A small masked spectrogram model, trained from scratch: depths [2, 5, 5].
Rows from block 8, named by matrix and row number. Each number is 128 + 32 x the weight over its row's rms, rounded and kept within 0 to 255. All counts start at 0. Numbers have three digits each. After the name is the row's rms in percent of the matrix's.
# convs0: reduce pointwise conv (model.blocks.8.convs.0.weight, 144x576x1x1), inputs 84-125
convs0.22 100:081106143140104197125116142118185068123139136140058140098112098138144130117084102075086081134129166101148154105165125112107132
convs0.23 091:160110165113087124096127160122152136156103146077144136170002129127045140098176175070115148098053104137152216095097144099094112
convs0.24 101:124113132094161101096088134178155170130162170164152129168154159132175144130081115137144167116135120106172082126118174199101173
convs0.25 109:125135142128147162134127133139128171124141182129139138070142141096121090177117120157145125061109142131181160089118195138057120
convs0.26 101:131077092120098113112157109153144113115120106184137121110093134092150135155111120128113069175160123105092149100137047143162137
convs0.27 104:113158106074137119157124141167134153078138124102167117159120166110112108139180204042171088068149171160104144125095143103159107
convs0.28 097:147097112113232112110125132090143162201120124125152101089129175119121070130176163117158085132093090148116093159166139112114184
convs0.29 093:115139131142100082142103115091150156141171109071111177125125124090114115125144102036151145129146129149115127140158153127124104
convs0.30 098:114115115162165202154106113096128213138123136133119165126113177135131107047159151112108140119126128077087193137157132114105133
convs0.31 097:093083090052147073162085111226113174133058096084122078113136191104148205162180140145097108124182162125100127101205145065148123
convs0.32 102:180110166119177135092168126056116121117119168127077142171147107161107098122148123107131138161183236163071169084106133071123122
convs0.33 091:180098090084157197116108132114093105144160145121131136087141122109124109133042091108141090127139121141099190079146106138079132
convs0.34 110:148093120142068097134093127118145206146113123171178109088115143118104135123145149070113110151080135153126109243068123123139093
convs0.35 102:161118142129111115132177080160138109144105164092114169111159157105109132120118199182092132158255142138109194114135103108139120
convs0.36 086:094116147084131112125164123064162119160127195125105088165116105083147117134149172080176135140128081210131115109132145145143134
convs0.37 101:144054102127126197139122136122102121116147135132064144094182106101147111194094130168129120099044189085127098138092132106115083
convs0.38 111:094082146127102122182160108126141210163149153142150163083119133047115093151148109154139147138182132139169129130127154117143112
convs0.39 109:103129119183152127109163131116101181141129156200148152134138140107116102162149175109157149103034090115150097119104133125111164
convs0.40 097:111142134099136134166189124157117080135057131166103117115242156178137093139077172164154106146076160164068101138109116121100146
convs0.41 098:099128105126135136130113145097147111145141122146093142201140170139159121152156213185118059126161132175139126124160104132177134
convs0.42 097:130114097103062090148128122144116100120147148098155147137118132128121137127105098143083138158104174199166157099137128124122137
convs0.43 096:177161099125086088131111096160146080126129160186134132177082154119127174090193123162187163112108110100122108094122149121125061
convs0.44 101:126072125127180161103164188110117133166117103089104144161155143109081196157083129149172149099188162098166166127120111086122090
convs0.45 089:124131124129084143130166139070102120149110095158117117101128181110110108118129177109135102137231146117141149129110170159109118
convs0.46 099:094163124141141104153105152135135143181106126140255170144184150138118088049167129127174096112142164177089083162120105120131151
convs0.47 112:132102142148135139140147122118138126139030110155101120132133120121124185081110130095144092145040075164091092146130144148098146
convs0.48 096:098145182122139118145122116145168190129130120083109095120095140101106185136099110112137137130110093077162171039115103151153123
convs0.49 094:124157082110178182124116133160090124099162102135065123143111094112185086136116083184111071115099071154145105117112100100100112
convs0.50 085:140076189107194107061157167172128139096156116119133105127195103142102132121156102143117106119203147124167147132141147125091129
convs0.51 096:124139148135137121160074124144169128144134133120094130059097159089116099123151102137088162082106094105134103135092070129122144
convs0.52 118:105092156114130117192156159171165100168123122238123126129156074111108127143128159095115062112135101156117111108133104142101192
convs0.53 087:110188131140116218077122109177119115143145121127103151153194111045125196132102131120175206131140121115138128139060122157149090
convs0.54 096:116182135090102128125110074093096132085137146130135080168151174186181161067204095173127115103113167059216169194108141134106136
convs0.55 103:125240136096142161119138120110137058095119117134249191102109100147079105114104119100208133118174151237138119073125138096101114
convs0.56 075:139173112119124130126116145142172128104114127163122149098141068125143149151140061170142102103086121141162120133138085092126109
convs0.57 107:119153125165094163151109145102127119097114129148048121060199157164168085108132103114099156242109173111175125151119102188137139
convs0.58 108:145087147130088167151156128111144135119149178116174126123101116164122124167091078175162151116162127121113099142085127118117084
convs0.59 098:123118124156110106094141097115116128118151155126144089065155146135099107151137141164120044195074142138110183102170129145082123
convs0.60 079:134137076158120142149118176123096122136189093103149166132079154138157151161157088135136111136101143143131158147143145029141124
convs0.61 105:109133116099130120090071117180162133122082164057141107158084054062133144112090111072139184136222152080118158127095137124128182
convs0.62 109:093097157125118141137123118190101148138101101057141181102139142086166153116150082124102149143148158134161123128185157168126186
convs0.63 097:112119144134208182124100153086123035156137138127085139075097135165152158121144093152209126095125170188089162132104097138149098
convs0.64 086:135130163122172099139168140113117129097140094126198104198097118150102118101114146168166176123116128134103142124142140108139115
convs0.65 094:111161128151104151143151126128119134112185088112142130091049147128103137113129137099140137144131096103114090144116156120156176
convs0.66 106:149104159121130085148112110129156125144111203103208177095105101095106174168101131115140135209154135132141129154182131118153136
convs0.67 093:099153139153130115161076126132180121103058170097107199144092152065123139143123234056138221089200181082110143123091144134142167
convs0.68 101:192157092102134105125141137104140126155164137114168163154087107057111095090150124145111123136088123161160169086142119171084132
convs0.69 099:122046145117058151149069121152082174175151150125038109131184082182147089074107148100074114123148158087130168104136109118169141
convs0.70 094:168097162119133100068118131130130096111190175126138186095088120086076136142086106120145118127070099114116153174145115150111110
convs0.71 097:124168168156120173160148228163125124122130145091091101137118165255113141087140147145117143150081185081127117122156172175134165
convs0.72 106:120171143089067137152112105121110118097133255136094118116146145066127157119104193185141177142118074140134107078080121134092143
convs0.73 093:130144129115158163130116113153120174165108157126140140153156135144110136124124150168131100160195120154156070132137107117121140
convs0.74 097:117142105161114150164174080058122141115125044138126167124166113122128118106120117134141121155111041114108148110128132073111126
convs0.75 093:091086111108141144139146124171116124204110146113088143122171116166169118101125165134115199161095104130104136150082089177096145
convs0.76 096:132103133104160167110167130151161158137178057182089138093145098134154178114142074089112124146122161047136133135124124096138084
convs0.77 108:153096114255114140158086118120122115156209136118167112093020225167076085140164127175104125140080132140155111095195130154082135
convs0.78 091:137094097115139110138073109090156116178186197122134121118107086150131103134102165170128168072119093106132167178099099139095108
convs0.79 093:161111144117125159089171156123131137147123077166133144107125135133104147149149132133177156129107168167146103177087177142112112
convs0.80 101:122172063113086126159169118062172115147143128139105159077082094154119102096089181106147202141160062155084084135107124122096095
convs0.81 098:090123151109137092136144123131113104125121177159125125110145156133090062113118152140119135158155188156131110169116128097174160
convs0.82 111:121138155068151113090177137157122119138110169083083110154054064216093118129102123157134119082122113097081157150109160137119106